From a checkpoint of a small model that predicts nearness at each pixel.
Model: 7.88M parameters, 48-pixel images, arch unet, norm layernorm, activation silu, widths [96, 96, 192, 384].
Training: nadamw at rate 0.0015, 14300 steps, batches of 128.
Data: trained on rendered scenes of coloured solids on a plain floor, 195000 training examples, 9.4 epochs.
Rows from block 10, named by matrix and row number. Each number is 128 + 24 x the weight over its row's rms, rounded and kept within 0 to 255. All counts start at 0. After the name is the row's rms in percent of the matrix's.
# conv: 3x3 conv (model.decb.0.0.conv.weight, 192x384x3x3), inputs 26-38, a 3x3 kernel for each
conv.53 129 [119 137 132 134 146 133 115 115 109 123 120 114 120 112  98 135 130 128 131 134 136 131 140 147 122 130 131 114 120 125 156 164 162 112 111 113 124 117 136 120 124 142 129 132 144 144 145 115 144 136 118 136 138 133 118 128 114 139 143 133 112 111 109 174 178 173 142 145 151  98  92  86 114 132 144 133 143 153 115 115 117 127 129 132 136 146 153 125 130 131 102  98  99 103  94  92 161 169 173 109 128 137 111 123 136 120 118 124 133 147 135 150 146 126 128 122 121]
conv.54 107 [129 157 133 142 152 132 132 136 130 139 134 118 142 136 103 129 120  90 129 135 134 122 132 139 130 141 156 122 135 144 122 128 148 114 126 145 105 109 135  96  98 151 104 109 152 147 137  88 160 148  86 155 159  93 148 157 124 167 156 116 152 152 116 155 160 153 126 129 133 104 106 104 115 130 153 108 120 163 111 116 170 112 112 129 100 109 148 119 126 161 102 102  98 125 122 115 150 154 149 117 125 142 105 112 161 112 110 160 136 150 127 150 157 129 147 147 136]
conv.55 077 [126 131 138 116 125 134  95 112 125 129 126 121 138 136 129 137 132 123 127 123 133 129 126 123 125 120 129 132 134 147 108 110 122 123 125 128 131 124 124 130 120 122 128 118 126 128 131 126 135 140 129 121 129 126 132 140 141 118 124 123 109 123 125 158 148 154 126 119 110 112 115 129 132 130 138 113 112 130 112 112 128 132 130 136 118 117 122 122 111 119  97 109 106 160 160 164 130 131 117 126 126 133 122 119 125 118 113 123 126 134 134 111 123 125 111 122 122]
conv.56 130 [136 132 121 143 137 122 125 118 112 123 124 131 129 129 121 138 143 134 134 128 123 128 123 121 116 114 115 140 136 131 144 141 147 109 108 113 133 133 134 111 121 149 110 117 146 120 112 113 134 126 101 133 144 117 132 137 125 154 142 122 127 128 104 181 180 184 136 133 134  74  81  82 136 144 130 128 135 151 120 110 125 134 132 130 129 130 149 122 120 136  81  86  84 111 117 111 170 171 174 135 143 135 123 133 149 127 114 139 132 126 121 144 136 119 137 130 120]
conv.57 107 [120 126 118 142 149 150 106 127 145 124 116 131 113 110 126 114 103 108 140 145 140 142 144 134 132 145 147  97 109  93 164 159 142 121 141 134 130 140 138 125 129 110 136 138 119 136 115 132 124 113 133 142 118 132 130 120 126 147 147 151 129 124 147  96  98  87 152 154 143 133 152 180 116 130 118 145 156 136 118 148 141 121 137 123 135 140 124 125 148 146 163 164 173  97  92 108 116  82  68 123 139 127 117 139 120 111 144 132 120 121 118 139 138 143 114 122 131]
conv.58 077 [130 141 135 131 141 120 129 144 125 131 125 120 137 124 119 124 119 118 137 127 132 125 132 136 132 140 136 123 131 128 124 133 121 124 131 121 119 120 125 116 118 134 121 116 120 145 129 137 150 121 131 140 123 128 137 135 122 130 124 114 127 126 112 105  95  96 129 122 123 103  99 100 127 138 139 124 144 136 111 142 125 117 127 119 117 130 134 122 135 130 160 162 167 138 131 132 147 151 150 118 128 121 104 138 131 105 135 117 137 145 136 140 146 124 137 140 122]
conv.59 081 [125 133 128 128 131 128 117 130 123 124 115 109 129 129 111 140 130 116 136 135 142 129 133 138 124 128 137 132 129 141 120 130 149 102 117 129 131 127 136 117 117 135 114 120 140 135 142 126 143 138 122 151 140 111 129 132 133 140 137 123 127 128 114 181 179 165 137 133 132  81  83  90 126 129 135 116 121 147 107 118 149 133 140 142 123 129 139 117 123 139  81  95 102 103 116 114 158 160 151 117 126 130 109 113 129 113 120 148 127 133 126 130 137 128 129 137 129]
conv.60 097 [138 147 138 126 133 142 109 120 133 145 123 137 143 133 141 133 139 134 115 124 123 112 115 114 117 117 125 132 145 131 136 143 142 115 119 127 111 125 113 118 121 105 127 119 117 146 113 127 142 117 127 138 142 137 135 130 138 133 134 137 124 133 133 128 134 138 135 130 119 131 135 132 112 150 142 116 140 144 112 115 130 110 141 134 120 126 112 121 118 122 130 115 118 114 116 128 125 126 130 111 146 135 119 140 131 123 124 133 139 142 141 137 143 152 113 127 139]
conv.61 085 [129 135 127 112 125 118 117 149 119 134 136 127 134 131 128 129 130 125 128 125 127 130 131 125 124 126 124 131 130 128 122 126 118 142 154 144 133 130 135 138 129 143 128 116 135 126 122 119 134 127 120 142 126 121 132 137 126 132 135 123 140 140 127  92  84  81 120 120 119 105 112 123 116 127 131 113 129 128 123 148 138 124 123 123 131 133 129 133 133 125 155 159 160 140 140 143 128 126 108 126 130 123 117 131 132 109 133 131 131 130 131 126 129 118 136 147 127]
conv.62 089 [130 121 125 145 143 132 130 135 119 121 134 144 123 132 127 142 127 127 134 127 122 139 128 132 124 131 127 117 112 112 150 149 144 116 129 125 149 138 118 128 122 121 122 127 138 109 121 141 122 124 124 146 120 106 124 125 140 143 137 137 136 126 115 112 112 119 131 135 135 128 130 126 144 125 113 140 141 140 111 135 136 141 134 115 141 131 133 119 130 135 148 151 139 114 116 115 127 128 128 160 136 123 131 131 129 121 140 139 125 116 126 134 135 129 134 130 117]
conv.63 094 [118 127 132 108 112 115 138 131 127 134 136 137 131 131 126 138 134 148 115 113 115 117 118 121 113 112 110 135 140 151  97  98 100 128 127 118 126 124 119 125 129 129 111 113 116 140 126 134 139 130 140 130 119 158 130 127 134 117 118 122 144 137 145 112 112 121 132 138 141  92  82  83 123 136 134 105 119 112 130 147 105 127 132 128 121 130 130 138 140 109 122 125 125 134 132 124 155 161 173 117 124 124 108 129 129 126 138 100 124 133 141 113 118 123 141 142 134]
conv.64 073 [118 104 137 133 112 130 129 130 136 125 146 133 128 142 132 130 126 125 127 113 119 124 116 121 131 128 125 124 106 132 128 112 147 137 130 137 132 111 109 132 119 114 139 133 121 115 161 140 113 148 143 112 137 129 108 129 130 114 124 139 120 130 136 120 113 116 126 126 129 162 178 187 140  93 126 138 106 144 137 117 132 133 105 127 133 117 126 136 128 135 135 137 129 135 131 122 103  95  80 130  94 116 132  96 125 137 110 125 122 123 126 123 119 140 125 121 127]
conv.65 099 [138 161  94 120 136  96 126 135  99 156 120 125 138 107 137 132 110 148 114 141 131 125 139 127 128 136 114 124 151 110 123 142 101 116 138  87 101 134 157 123 143 132 126 146 118 161  98 120 142 102 147 138 104 155 153 122 105 127 112 115 135 113 121  81  83 107 117 128 130 138 133 121  95 169 127 116 164 107 118 159  96  87 135 134 108 142 115 124 144 103 161 152 158 123 107 123 118 124 151  81 165 126 105 162 101 115 163 100 143 151  99 125 132 110 128 126 112]
conv.66 115 [133 136 126 119 125 120 119 114 116 128 128 115 117 112 121 132 117 141 140 135 142 141 142 134 123 136 121 136 145 135 127 139 132 126 141 119 124 124 143 141 141 131 131 137 121 141 128 128 129 123 146 117 122 152 148 133 127 125 125 133 124 124 128 116 121 122 134 149 147 124 133 126 114 133 132 133 140 125 131 134 108 116 122 132 130 130 124 128 137 114 130 127 127 121 110 114 131 120 134 104 140 135 130 138 120 127 134 110 119 134 125 110 123 125 118 120 120]
conv.67 111 [124 125 129 124 128 132 139 130 132 115 117 126 127 124 124 129 126 126 130 133 137 129 128 133 125 133 133 134 118 114 126 125 122 127 120 114 148 129 126 124 120 122 131 126 126 106 129 146 117 126 134 119 126 134 115 128 143 123 131 138 125 123 127 171 171 167 144 144 148 114 112 108 141 131 116 136 128 125 131 128 126 142 134 125 128 126 126 128 123 122  94  98 101 100 102 100 140 144 147 147 124 115 133 124 121 142 129 125 120 116 125 132 127 131 129 123 125]
conv.68 089 [127 106 131 127 116 129 137 131 131 121 124 125 129 133 128 140 132 127 130 126 117 131 118 120 124 110 121 124 114 126 108 114 131 134 139 140 126 139 118 129 131 128 117 128 127 121 137 137 138 145 137 134 128 116 121 116 132 131 122 128 140 131 131 153 149 147 108 108 108 105 110 118 140 112 129 128 111 145 134 134 141 134 137 127 131 126 135 122 135 142 108 111 111 154 152 143 141 134 127 144 119 127 139 112 140 126 123 146 129 114 135 128 121 136 141 137 133]
conv.69 076 [132 152 142 116 131 118 131 128 115 142 130 136 136 125 118 130 120 128 120 129 128 124 135 134 126 125 128 164 171 172  90 102 105 116 114 100 124 111 130 127 124 137 115 116 113 135 117 102 132 121 110 134 122 138 153 148 133 120 133 118 134 127 127 128 138 151 131 133 134 105  92  86 127 150 148 114 135 133 120 131 112 120 126 129 120 129 130 115 117 109 102  94  96 160 139 131 157 165 179 116 141 140 122 140 144 120 129 109 128 133 134 118 124 112 125 133 113]
conv.70 096 [138 138 119 142 147 122 142 139 121 121 109 110 129 136 121 125 129 134 137 140 141 128 124 130 127 123 124 126 130 123 141 134 126 143 134 116 123 136 131 118 101 129 121 119 128 121 115 139 117 122 134 126 117 136 130 128 122 134 136 120 127 127 120 146 156 161 128 125 120 115 111 109 124 146 119 126 138 129 130 143 122 122 143 123 119 117 121 121 122 109 120 104 108 123 128 125 134 139 145 122 140 113 119 137 114 115 144 113 134 130 117 142 149 125 146 138 127]
conv.71 088 [119 132 123 126 125 124 131 126 134 130 130 122 130 129 133 130 127 129 128 134 136 128 129 130 129 127 135 120 126 130 126 118 121 131 123 121 135 129 154 142 136 137 141 133 125 127 127 110 116 126 130 108 129 156 129 131 120 122 126 129 124 126 142 151 153 147 124 116 116 134 138 145 127 129 135 134 125 119 134 116 104 134 128 140 140 129 131 131 122 121 115 105 106 136 141 143 134 132 131 128 132 136 137 129 120 142 123 111 120 125 121 122 119 114 123 119 119]
conv.72 108 [136 126 113 133 123 120 141 133 130 130 132 125 123 124 131 129 127 132 129 126 129 137 132 123 127 132 123 120 122 126 133 129 121 145 153 147 113 129 136 128 136 130 112 136 132 142 126 111 132 129 123 140 125 107 140 117 115 134 126 122 147 136 128  82  76  80 146 145 141 173 179 177 117 126 138 126 122 129 123 130 149 115 122 136 126 128 125 123 133 136 161 161 152 121 124 124  82  77  74 119 133 145 129 124 139 120 123 145 133 130 122 128 120 123 135 128 132]
conv.73 081 [142 116 124 140 132 131 167 145 137 138 134 126 137 141 127 114 104 113 121 118 133 119 120 131 143 142 140 134 124 125 142 127 135 160 162 151 121 125 131 119 124 122 125 130 130 127 128 138 139 136 139 147 133 124 137 121 127 136 124 126 159 146 142 117 114 117 105 100  95 157 159 144 137 130 131 135 126 138 152 153 147 115 122 129 117 122 129 140 149 148 133 134 133 146 149 144  88  93  94 135 126 128 128 126 126 117 121 136 137 123 126 139 132 139 153 139 133]
conv.74 104 [133 136 135 126 134 133 121 122 119 129 124 123 136 129 120 154 147 136 127 130 133 117 126 130 106 112 121 143 142 150 131 130 138 110 113 116 126 122 129 120 117 138 120 123 140 134 132 123 142 136 115 131 137 121 135 137 134 136 139 128 128 130 118 175 173 172 145 144 141  77  75  75 127 133 142 113 123 142 112 116 124 127 129 132 121 127 144 119 122 130  85  93  95 104 106 105 166 170 176 119 130 132 118 129 143 129 126 135 133 139 136 129 136 126 129 133 124]
conv.75 098 [125 133 124 128 141 130 123 155 131 133 136 132 130 120 123 154 132 116 124 126 131 117 132 138 102 126 134 118 108 103 133 134 127 134 161 156 129 121 133 124 121 123 102 101 128 128 123 113 134 113 126 154 107 109 123 123 113 136 135 127 144 139 125  81  76  81 135 139 141 151 146 155 119 117 112 119 147 121 107 165 145 123 117 114 129 134 122 102 125 139 168 169 173 121 116 118  97  84  85 133 140 137 131 160 132 105 165 139 119 125 122 127 130 126 122 140 126]
conv.76 074 [128 107 113 141 114 106 158 135 125 122 126 115 126 124 130 144 120 132 130 131 134 131 122 124 114 125 117 114 103 109 106 101  96 128 138 124 120 136 134 124 140 117 103 143 120 125 127 118 125 124 128 140 106 106 120 110 122 122 106 113 138 115 112  83  65  88 115 106 104 142 155 160 127 117 123 128 115 114 119 135 141 126 131 141 124 126 114 104 133 124 171 177 159 141 143 154 125 105 108 133 123 125 140 126 134 118 133 148 133 118 117 134 105 122 143 118 116]
conv.77 127 [126 149 121 117 154 134 119 147 134 122 117 116 121 119 109 125 117 114 132 136 141 132 138 141 128 142 142 132 133 120 122 134 136 131 139 134 129 125 137 138 123 148 128 120 141 131 120 126 130 129 124 130 128 119 133 140 130 127 145 132 128 138 122 147 141 130 131 121 112 115 117 116 127 154 124 127 141 144 127 140 137 134 144 136 141 136 142 134 130 134 103 116 134 134 133 138 135 132 131 118 155 124 121 144 128 117 137 124 128 143 123 110 138 120 125 138 125]
conv.78 095 [119 125 137 114 118 125 120 130 136 110 124 128 130 132 127 142 148 130 137 136 130 121 124 128 117 111 131 137 122 121 111 110 117 117 115 132 164 136 115 142 125 138 126 107 136  92 122 144 112 136 129 125 145 119 100 134 149 116 129 128 125 133 129 162 161 155 118 117 124 102 102 106 155 126 119 127 121 128 125 116 142 151 131 111 126 114 129 109 106 132  98 103 110 143 140 132 150 151 144 154 127 116 140 126 124 137 116 138 116 114 135 117 123 124 128 133 136]
conv.79 116 [142 126 137 130 116 124 118 110 131 154 143 100 140 139 107 152 138 122 115 118 141 120 124 134 115 125 127 100 131 152 111 122 143 112 135 146  75 115 143 106 127 152 101 129 139 189 134  67 167 141  74 156 141 103 163 125  97 157 133 109 140 132 118 123 129 140 124 121 111 120 132 125  74 104 183  99 103 165 101 103 144  88 114 163 114 119 160 106 121 146 135 123  95 141 141 142 138 132 129  84 109 179 103 112 181  99 104 160 140 134 134 126 120 125 127 124 135]
conv.80 089 [105 110 132 105 109 120 113 122 139 113 126 144 121 135 139 133 137 130 142 130 123 134 131 127 125 121 133 138 124 115 127 111 116 126 121 140 156 135 102 155 138 129 136 123 125  88 127 159  94 130 141 109 136 125 104 128 155 107 131 135 131 141 135 129 138 137 133 129 132 122 122 121 147 113  99 131 108 111 125 111 134 152 139 110 147 127 119 131 126 140 125 123 124 122 122 124 133 138 131 156 120 101 150 127 116 142 123 127 109 110 139 101 107 121 118 128 136]